A small image-text matching model, trained from scratch: 36250 training examples, 48.7 epochs.
Rows from block 4 of the fusion encoder of a small image-text matching model, named by matrix and row number. Rows with one number within an expert belong to one neuron, the router's apart. Each number is 128 + 32 x the weight over its row's rms, rounded and kept within 0 to 255. All counts start at 0. After the name is the row's rms in percent of the matrix's.
After each expert's rows are labels from the 100 texts, of 14848, where the router gives the expert most weight on average: "fires on" is the input token at the peak. Only what is clearly more common there than usual is listed. The data: drawn branching plants. In brackets: how many of the 100.
# router: router (fusion_encoder.blocks.4.mlp.router.weight, 16x128, trained with AdamW), inputs 0-127
# up: expert up (fusion_encoder.blocks.4.mlp.up, 16x64x128), inputs 0-127
# down: expert down (fusion_encoder.blocks.4.mlp.down, 16x128x64, transposed), outputs 0-127

# expert 14
router.14 089 [ 89  88 119 145 147 152 112  76 160  91 128 129  67 120  94 120 143 145 191 174 117 139 121  82 120 148 129 139 156 157 121 112 116 104  80  95  99 121 125  92  67 118 112 167 156  95 110 183 134 163 105 121 110 110 139 144 129 127 123 156 127  97 141 176  84 144  89 115 160 160  90 122 151 194 111  95 194 100 160 144 142 115 142  95 160 125  83 115 128 151  99 126  69 149 165 138 135 112 182  51 131 166 119 114 127 179 151  52 187  74  95 113 190 105 105  95 151  99 138  79 152 119 109 199 182 149 115 172]
up.1 068 [122 154 135 109  98  95 160 124  71 197 123 116 130 144 119  83 134 123 144  70 113 131 200 132 132 120 106 111 106 169 165  87  96 112 164 118 101 110 134  87 109 185  84 168 137  74 144 156 146 148 155 118  70 163 115 176 112  73  98 136 134 122 139 153 106 102 145 107 134 107  35 145 120 143 120 134 180 115 220  85 142 137 102 120 138 113 142 122 102 157 100 127 135  93 162 141 110  63 182 178 170 124 164 165 150 128 111  66 145  79 187 116 146 165  85 108 191 105 174 136 149 102 135 135 151 156 126  96]
down.1 078 [147  34 104 127 138  92 143 187 204 114 115  89 119 122 105 114 125 120 139 108 153 110 104  49 156 126  94 128 102 122  90 161 130 105 148 113  94  81 117 189 200 101 115 117 151 222 109 109  90 113 117 106 112 130 133 123 130 161 108 130  66 144 106 189 172 113 182 147 154 145 117 130 129 116 128 114  90 119 107 138 116 116 121 153 127 110  98 180 166  51 133  88 176 137 157 120  91 184  98  85  81 160 134 163 137  99 124 116 103 155 126 172 120 138 161 101  76 115  79 156 114 127 123  90 127 197 127 156]
fires on: "bare" (45); "blossoms" (26); "drooping" (9)

# expert 6
router.6 098 [200 133 121 154  97 162  76 194  87 140 158  44 120 160 105 125 176  91 114 200 116 124 116  64 145 133 140 140  79 109 114 147 139 133 130 149 167 101 102 105  89 103 141 154 145 140  98 196 121 114 117 116 173 196 118 108 132 143 104 192 159 120 172 126 117 143 115 118 101 131 104  73 120 123  94 137 171 137 131 113  88 103  79 103 134 119 131  97 105 165 124 183 109  86 126 100 157  79 143 112 162 168 144 116  86 182 156 102 164 103 100 146 162 157  95 112 180  57 123 137 137 104 178 164 100 149 113 182]
up.7 119 [151 102  98 123 128 125 135 163  95 151 114  87 154 174 147 141 199 152 173 182 116  99 134  91 110 140  73 123 120 139 143  73 157 159 210 158 128  89 133 166 106 132 107 143 132 139 150 155 121 124 118 191  96 106 109 202 135 167 163 131 118 133 111 146 123 121 118 107 128  97 121 111 104 136  89 208 180  99 147 163 150  95 144 144  87 110 165 181 137 177 149  43 108 143 137 152 125 119 132 157 127  89 138 117 140 125 115 118 152 129 167 108 116 138 178 151 128  79  68 137 110 176 201 121  91 174 211  77]
down.7 108 [162 130 130 153 171 125 193 158 120 138  88 185 160 113  81  88  97 132 117 120 105  96 171 143 106 140 147 136 124 106 140 149 120  91  95 135 115 149 187 146 175 188 158 191 139 145  71 150 142 106 210 111 107 166 148  94 104  37 109  77 110  92 147 139  90  76 152 112 148 121  64 130 151 128 105 131 111 129 177 132 134 100 126 120 172 123  97 127 100  93  94 170 194 155  84 171  80 136 140  99 154 145 160 190 134  82  96 136 144 117 142 162 126 133 101 132 124 110 163 114 138 114 126 141 214 120  86  94]
fires on: "autumn" (39)

# expert 7
router.7 101 [ 74 134  92 108 137  56 115 107  98 181 128 171 111 227  86 175 153 123 107  61 154 113  81 164 148 110 110  96 103 118 150 104 174 128 105 140 130 150 116 158 101 137 118 120 118 136 146 103 145 125 130 133 128 117  85 115 124 128 176 155 140 209 118 118 188 170 165 157 163 189 188 116 110 160 152 101 138 166 125  50 154 145 114 131 102 121 140 128 161 182 150 138 132 104 136 114 179 173  88 126  94 179 143  81 116 175 159 148 119  68 109 127 149 104 167  99 141 151 178 146 141 168  72 169 137 139 132 132]
up.1 125 [112 136 129 104 113 167 118 124 150 168  97  67 158 169 149 116  91 174 105 149 127 147 133 115 169 131  88 127 113 155 105 105 144 100 147 107  76 170 170 148 128  81 122 119 125 129  58  99 128 153  93  71 108 103 123 130 120 133 176 194 137  98  64 122  93 100 158 126 147 156 121 128 144 111 116 130 186  39 120 129 114 116 146 118 143  70  81 142 111 148 144 245 119 151 106 148 113 196 126 125 146 157  91 151 144  77 131 179 120 128  50 107 162 155  64 152 108 157 121 198 115 131 112 109 140 128 108 138]
down.1 163 [124 169 133  78 117 159  86  46 172  40 140 146 153 139  87 134  75 121 111 131  90 131 134 156 101 131 122 121  87  95 118 145 125  83 138 185 122  67 139 145 187 180 150  80 118  54 156 105 127 131 116  80 170 136 164 163 135 165 109 139 135 174 179 180 157 177  71 131  56 132 111 129  92 133  96 128  95 155 101 101 133 116 101 129 146 149 180 184 114 119 116  91 106 115 136 128 157 129 151 134 130 152 138 183  95 117 151 137 119 167 165 101  90 127 156 135 142 109 157  65 120 103 116  89  96 163 181 147]
fires on: "spreading" (39); "red" (12); "drooping" (8)

# expert 4
router.4 098 [143 103 120 137 140 149  66 118  93 159 140 147 150 132  55 139 173 156 185 130 169 155 105 100 164 118 130 165  73 112  75  70 127 170 156 119  82 113 149 121 133 108 157 127 145 154 127 166 104 109  84 109 155 210  83 119 148 118 160 196 148 117 164 156 186 220  63 138 158 130  89 112 156 153 113 143 175  79 173  80 137 120 118  98 133 113 135  93 112 178 128 121 122 133  99 109 126 100 142 123 132 160 122 139 122 147 186 104 133  42 105 149 144 149 144 104 181 104 113 138 186 160 135 167 161 109 119 123]
up.7 100 [111 122  82 168  97 123 137 163 126 142 109  80 114 193 149  80 140 148 147 123 185  81 120 159 176 115 120  92  93 133 130 184 181  77  97  69 149  79 176 133 151 120 117 176 160 124 132 127 137 128 111  90 116 110 147 214 147 126 120 117  97 144 149 133 146 110 117 127 143 109  56 110 164  95 151 163 150 139 208 130 114 136  90 144  60 141 135 150 153 103 172  86 163 167 151 174  77 101  78  85  68 125 138 136 157 134  93 182 120 108 129 175 137 123 158  97 182  99 144 134 166 105 110 127  89 162 124  86]
down.7 109 [121 109 152 113 140 105 182 157 107  42 153 156 111  74  57 139 207 151  84 154 150 120 153 136 117  95 109 121 181 133 132 105 126 162 124 159 142 131 138 135 127 142 114 120 103 122 121 111 126 123 192 121 113 136 166  62 118 201 154 143 126 147  78  85 173 121 138 128 171 144 142  78 201 121 178 109 143 132 154 108  80 139 143 133 126 115 170 168 110  81  96 119 159 158 199 142 121 131  87 126 147  76 194 144 129 122 154  86 192 108 148  94 130 129 167 126 182 123 171 160 102 129 119 148  76 151 187 112]
fires on: "a" (25); "leaves" (14)

# expert 1
router.1 098 [143 136 140 125  94  96 143 140 145 153 152 104 112 139  68  79 119  94 116 131 149 189 131 127 135 174 122 154  86  98  72  98 178 140  89 104 102 172 112  96  79 108 113  33 167 133 171 169 126 183 110 141 151 166  75 107 141 110 125 160 157 149 181 192 139 161 124 174  96 198 159 152 114 188 175 171 184 123 141  52 105 126 117 135 108 125 135  93 104 157 157 110 104 110 164 133 108 119 146 144 141 154 148 111  83 153 159 200 142 122 108 138 128 126 158 113 161 118 116 103 169 138  75 144 132 135  79 179]
up.7 067 [181 138 138 194 164  91 156 139 134 157 132 120 178 153 182 118 148 141 108 124 132 145  87 218 118 128 114 177 209  78 140 108 124 110 111 159 108 103 159 150 102 153 183 125 144  85  76 159 125 109 107 101  96 119 124 122 136 148 127 106 165 125 174 141  91 169 153 126 157 157 127 148  70 105  98 155 152  75  87 160 136  62 165 126 117  85  67 159 167 107 142 164 117 132 117 120 117  98 137 114  94 127  85  84 166 107  61 149 173 164 152  76 137 134 182 121 125 118  77 179  99 138 182 122 126 112 137  82]
down.7 080 [ 54 143 149 112  74 105 152 115  98 118 117 137 118 112 151 126 167 149 161 135 133 148 101 106 106 195 139 109 154 145  99 110 121 128 111 134 109  85 132 181  63 174 107  98 133 107 152  91 181 143 123 146  99 137 180 142 147 112 123 135 102 141 222 126 180 185 150 152 158 108 143 125 120 183 120 117  83 156 151 141 101 136 112  85  97  81 160 153 100 124  51 104 109  71  88  65  60 112 171  97 122 147 177 153 148 124 156 139 116 147  92 191 145 132 108 156 146 122 110 133 165 188 138 142 178 202 130 121]
fires on: "spreading" (41); "blossoms" (7)

# expert 15
router.15 116 [111  98  99  82 102 141 146 141 114 125 118 144 122 104 116 153 119 129 122 133 150 143 127 118  91 109 109  74 108  90 140 116 137 111  79 139 109  67 138 153 112 162  97 152 119 150 171  94 167 115 132 204 128  84 135 126 147 111 166  98 160 141 102 154 176 151 180 162  82 114 181 138 143 179 183  51 101 155  95 135 134  75 116 123 141  93 109 116  93 144 142  50 115 123 114 133 159 142 122 104  67 194 101 124 131 160  51 141 115 144 141  97 136  16 159  60  84 143 172 100  87 163 134 127 141 123 163 120]
up.7 127 [124 160 116 147 145 109 153 178 127 116  98 148 143 112 134  45 122  87 110 157 121 149 101 158  93 111  93 136  93 128 122 105  89 126 145 113  30 108 156 137 148 118 165 114 128 161 168 122 153 119 128 131 138 157 118 115 124  68 162 132 111 162 112 130 117 140 166 122 149 141 151 116 109  66 166  90 167  86 145 126 125 110 161  87 161 168  38 159  99 143 155 163  65 111 125 197 120 183 110 164 119 140  72  81 121 118 154  80 123 110  95 126  63  66  58 128 178 142 162 165 138  91 120 130 139  59 128 165]
down.7 159 [134 125 124 123  87 141 135 168 188 160 113  93 187 127 154 151 166 145 127  85 161 129 170 182 176 100 196 120 129 161 122 173 116 144 146 139 168 151  75  88 127 139 116 105 118  55  59  98  88 111  89 117  79 115 118 156 140 177 125 124 124 142  96 113 127  73 138 118 108 117  74 156 176 135 111 162 114 160 125 126 148 136  81 136 103 102 147  95 164 153 136  95  81 156 151  85 121  95 133 134  96 117 167 197  92  92  98 144 150 113 170 201 111 130 135 127 151 102 148 112 122 140  78  92  78 225 165 106]
fires on: "autumn" (14); "drooping" (14); "wide" (8)

# expert 5
router.5 089 [ 99 132 143 141  82 141  89  88 124 141 144 147 126 121 104 142 148 149 140 183 141 157 105 118 148 113  79 118  82  86  68 111 140 192 107  80 104 132 133 110  85 120 105 100 115 132  84 132 105 113 125 142 148 226 114 141 103 161 106 110  79 185 157 113 140 186 102 117 136  89 127 136  97 134  82  94 206  99 161  84 194 133  82 127 136 113 156 115  78 195  87 119 117 118 131 163 124  84  97 114 114 145 109 171 131 186 165 162 177  82 110 165 131 135 148 137 172  53 128 130 139 173 157 118 102  82 107 170]
up.7 054 [144 109 135 151 163  98 153 155  93 147 100  81  75 142 145 163 134 163 140  74 146  58  71 132 133 148 153 155  64 142 151 139 134 116 194 113 145 133 147 154 131 135 143 138 141 113 182 121 103 167 133 169 114 126 150 103 142 149 153  96  97 146 157 123 121 200 139  72  65 161 112 122 116 122 117 188 156  72 119 111 140 172 112 153 152 132 109 139 171  79  77 111 151  75 202 108 125 114 132  66 164 116  37 104 128  81 105 103 117 122 145  79 216 157 115 113 116  87 134 131 159 120 109 135 139 132 182 121]
down.7 066 [105 131 105 121  86 156 102 104 196  82 164 182 115 139 164 122 127  89 156 136 126 167 140  91 100 108 166  90 160 117  64  90 160 144 122 118 106 132 133 142 134  88 137 105 120 145 107  93 128 169 114  53 170 114 101 114 127 131 100 132 152  94  99 166 179 124 119 119 113 103 128 183 156 101 178 120  20 156 114 113  96 133 161 144 120 108  79 135  80 216 181  76 124 185  83 111 125 164 127 134 100 126 211  93 146 140 145 157 163 128 140  77  94 116 135 129 135  97 104 128 148 126 107  92 140  62 137 120]
fires on: "wide" (93)

# expert 0
router.0 096 [172 122  85 142 101 168  93 143 157 111 141  78 144 170 108 134 145  84 134 149  88 106  78 123 124  97 143 130 130 162 153 110 141 122  72 177 135 157 101  78  81  69  85 142 125 130 120 159 102 126 126 108 136 131  95 113 143 189 124 180 140  85 120  93 195 160 128 108 154 110  91 108 101 157  94 128 165 132 167 131 161 134  92 126 172 193 136 129  79 165  87 187  55 143 133 118 131 175 137  65 128 118  77 180 136 164 159  99 141 119  89 115 116 146 104 199 152  93 172 106 152 106 168 149 115 174  65 165]
up.1 081 [146 110 134 114  98  78 112  44  83 137  94 151 185  97 125 168 125 122  72 132 157 118 169  56  89  77  88 134 120 139 116  83 147 104 111  93  74 113 138 120 124 157 115 142 110 117 132 115  93 184  56 111 100 129 143 123 122 133 117 144 141 111 156 166 113 117  95 161 107  92 113  96 129 145 135 132 195 152  91  85  75  44 160 116 128 127 155 143 140 182 158  94 139 130 151 133  97  96 143  95 154 185 103 108  63 172 171 110  83 129 139 108  76 114 110 142 107 134 115  69 150  86 134 153 122 189 130  66]
down.1 086 [165  87 143 132 159 117 106 255 171 144 166 130 108 142 117 147 133 142  98 174 132 123 112 181 106 163 141 113 167 135  63 100 117 141 137 147 145 179 145  81 121 174 145 158 101  80  98 146  96 100 108  64 113 162 107 136 105 121 127 185 119 136  99 149 158 167  89 126 121 140 143 120 113 185 102 110 105 129 152 134 149 172 141 184 138 121 148 145 160 107 118 148 121 142  94 131 160 151 166  88  94 126 147 139 112 160 112 114  91 108 100  70 171 133 188 124 234 135 105 131 103 110 118 105 111 152  32 156]
fires on: "," (47)

# expert 8
router.8 125 [ 93 155 145 141 119 167 137 116 108 107 144 172 120 182 102  85  93  90  92 166 145 171 113 104  89 132 105 140 103 148 106 105 153 111 144 147  99 188  95  46  90 105 181  85 103  98 151 106 139 197 128  80 154 152  98 104 125  99  94 149  89 118  88 117 169 167 186 101 150 149  81 110 149 127 144 153 154 149 117 103 140 121  86 134 156 102 157 151 126 142 148 139 127 177 110 146 165 189  70 136 141 156 211 140 159 184 148 178 182 142  83 120 115 181 144 199 163 114 168 172 109 113 135  93 156 129 124 122]
up.7 091 [128 124 121 127 111 118 109 171 173 163 126 155 133 109 125 144 175 105 138 118 151 129 122 113 135 123 134  90 187 205  95 161 144 154 129  68  77  87 222 106 145  87 124 181  92 174 154  97 141 111 194  80 125 122 139 145 127 154  92 131 186 149 112 119 197  87  90 119 166 115 122  99 158 140 120 147 158  85 109 145 125 132 134 144 111 108  77  82 132 145 121  23 132 134 123 116 140  86 131 115 109 135 131 110 166 174 147 116  27 104 110 158 128  71 125 104 127 117  58 171 130 145 122 171 155 137 146 122]
down.7 100 [ 89 102 107 114 128 157 183  99  90 146 113  64 124 136 175 103 121 169 133 107 162 133 118 121 136 102 112 150 126  47 182 142 130 109 117 164 151 173  49 140  93 146 112 110 126 159   3 113 122 140 101 163 103  72 128  67 109 120 172  69 134 118 141 109 122 128 154 137 126  94 139 133  85 131 117 103 134 113 167 134 119 133 146 148 191 167 142 144 121 117 132 142 172 118 153  81  97  72 149  83 136 124 164 112  93  84  66 128 120 138 150 144 141 150 109 125 107 149 137  50 154 141 140 199  97 155  69 116]
fires on: "spreading" (60); "red" (20)

# expert 11
router.11 087 [114 120  87 149 138 114  57 111 159 160 196 100 111 142  97 112 179 139 129 164 119 157 113 129 101 154 132 127 137 124  93 168 146 168 135 106  68 121 138 119  55 151 127 208 109 119 117 128 114 118  70  95 149 117 109 129 137 145 112 115 131 105 183 163 145 168  90 153 138 161 114 112 140 149  60 132 165  88 137  99 180 157 133  86 167  96 151  74 127 207 159 124 116  73 164 114 121 113 166 113 118 163 163 124 119 153 114 132 161  77 109 137 133 138 137 116 140  78 113  92 235 148 143 142  84  86 105 204]
up.7 082 [149 136 112 142  86 143 121 105 154 138 168 135 140 103 114 113 115  92  86 119 142 130 131 186 186 117  92  90  88 120 133 156 105  69 148 133 152 110 150 211 185 161  83 152 140  91 128 155 140 146  91 144 160 134  77 125 212  85 199  95  84 115  74 140 144  96 166 149  98 124 155  67 110 144 106 108 150 167 142 149 119 126 154  65 178  85  96 152 106 129  89 166 148 147 132 126  93 100 143 114 172  62 124 137 144 107 125 135 162 103 138 125 142 142 172 130 118 153 101  53 130 144 134 214 125  92 165 164]
down.7 078 [135 181 108 133 118 108 119 111 132 135 111 148 154 159 190 131  72 147 144 122 130 100 153 131 143 151 179 172 112  71 115 106 118 108  99 169 140 178 159 120 107 129 192 145 114 117 147  98 102 213  94 114  56 101 136 121 134 132  99 111 177 127 174 105 119 100 114 102 229 106 111 113 130  95 161 132  92  60 140  78 116 135 132  85 115 174 156  95 138  81  93 122 125 142 152 131 176 116 125  30 139 164 102 124 147 156 131 106 133 126  74 106 125 124 144 124 152 138 126  48  86  91 158  78 165  80 151 135]
fires on: "tree" (44); "autumn" (41)

# expert 10
router.10 114 [120 142 154 154 122 194 108 163 166 154 169 140 143 176  66 153 161  85 123 162 116 147 112 118 130 102 125 101  83 114 176 116 163 173  89 138 195 171 145 132 110  78 119 119  71 103 118 170 163 137  93 123 157 116 127  93 183 138 120 202 151 143 150 112 182 159  96 158 104 166 110 102 131 105  94 128 179 156 110  55 127 129 170  95 137 167 119  79 107 162 146 129  89 172 207 131 103 150 158 100 174 149  87 152  80 118 127 147 133 115  96  70 182 114 143 150 134 113 138 156 122 120 133 135 125 202  81 112]
up.7 072 [131 123 158 115 142 145 214 121 137 136 146 141 137 133 174 159 113 150 102  72 163 160 156 127 118  90 163  89 146 105 156 127 132 119 144 152 157 115 130 103 125 137 147 160 120 113 153  91 139  96 115 192  71  80 172  76 157  87 142 159  96 125 164 120 131 111 145 158 105 126 135 124  96 131 120  91  81  94 126 136  80 136 141 159  95  93 184 189 125 120 171 104 154  72  96 164 157 174 116  92 141  93 141 184  88  71  92 182  98 166  98 121  44  85 131 115  82 208 160 129  94 101 128 140 122  83 150  75]
down.7 078 [134 109 120 157 110 111 134 183  89 125 154 125  92 170 104 119 109 154  98 170  81 121 101 108  81 146 119 140  73 125  65  97 152 178  87 156 135 144 121 135  91 136  81 159 104 136 172 121 124 114 114 136 196 225  99 183 157  92  95 114 128 120 120  93 151 142 147 150 152 116 125 113 158 114 170 145 140 201  66  93 180 183 133  78 122 145 120 157 149 107  95 169 145 156  92 155 112 146  88 155 112 192  80 129 172 155 200 107 129 105 126  90 167 134 127 131 160 116  97 170 113 188 120 159 165 174 138 136]
fires on: "wide" (65); "autumn" (7)

# expert 2
router.2 091 [135 114  65 129 123 137 122  98 164 148 167  80 164 133 126 129 176  98 143 144  62  95  94 106 171 188 151 155 135 130  63 131 130 129 120 154  65 125 107  29 104 103 132 164 143 130  99 148 130 138  93 112 196 171 160 118  94 105 131 143 124 119 160 146 140 127  96 155 116 162 109  96  74 119  48 133 130 111 143  99 116 145 119  91 180 145 123 181 111 197 110 129 132 113 174 135 162 142 110  76  99 173 125 104 101 190 178 149 121 116 129 119 139 151  81  56 126  77 109 113 180 154 130 155 135 184 154 149]
up.1 093 [ 89 146  96 113 130 101  63 114  83  75 150 110 123 126 101 192 146 178 131 138 147 115 191 121 127 100 169 125 122 116 186 142 139 100 159  81 132 129 119  67 142 130  90 106  97 135 107 118 130 151  98 102 183  97 123 122 143 162  91  89 198 125 111 123 172 144 115 126  91 107  38 114 130 140 152  95  72 179 168  87 101 149 151 184  82 166  82  81 141 105 154 119 124 174 117  92 142 156 126 132  51 146 114  92 106 110 105  65 111 127 145  97 125  60 146 116 152 110 113 185  82 143 107  86 138 129 144 144]
down.1 099 [137 135 163 141 122 194 135 151 179 116 163 143 144 154 128 124 110 150 142 112 159 169  81 105 115 121 137 134  85 121  38  97 134 113 142 231 113 125  43 141 155 126  93  69 124 133  73 130 116 112 126 151 148 112 110  98 115 123 140 137 137 128 118 109 157 145 122  93  75 134 173 141  83 117 101 119 126  92 126 138 149 134  91 174 136 149 149  99  47 115  71 136  38 126 116 116 131 159  70 118  87 180 134  73 164 158 139 151 201 134  98 128 124 147 130 104  68 140 193  94 122 123  99 151 147 147  92 122]
fires on: "tree" (91)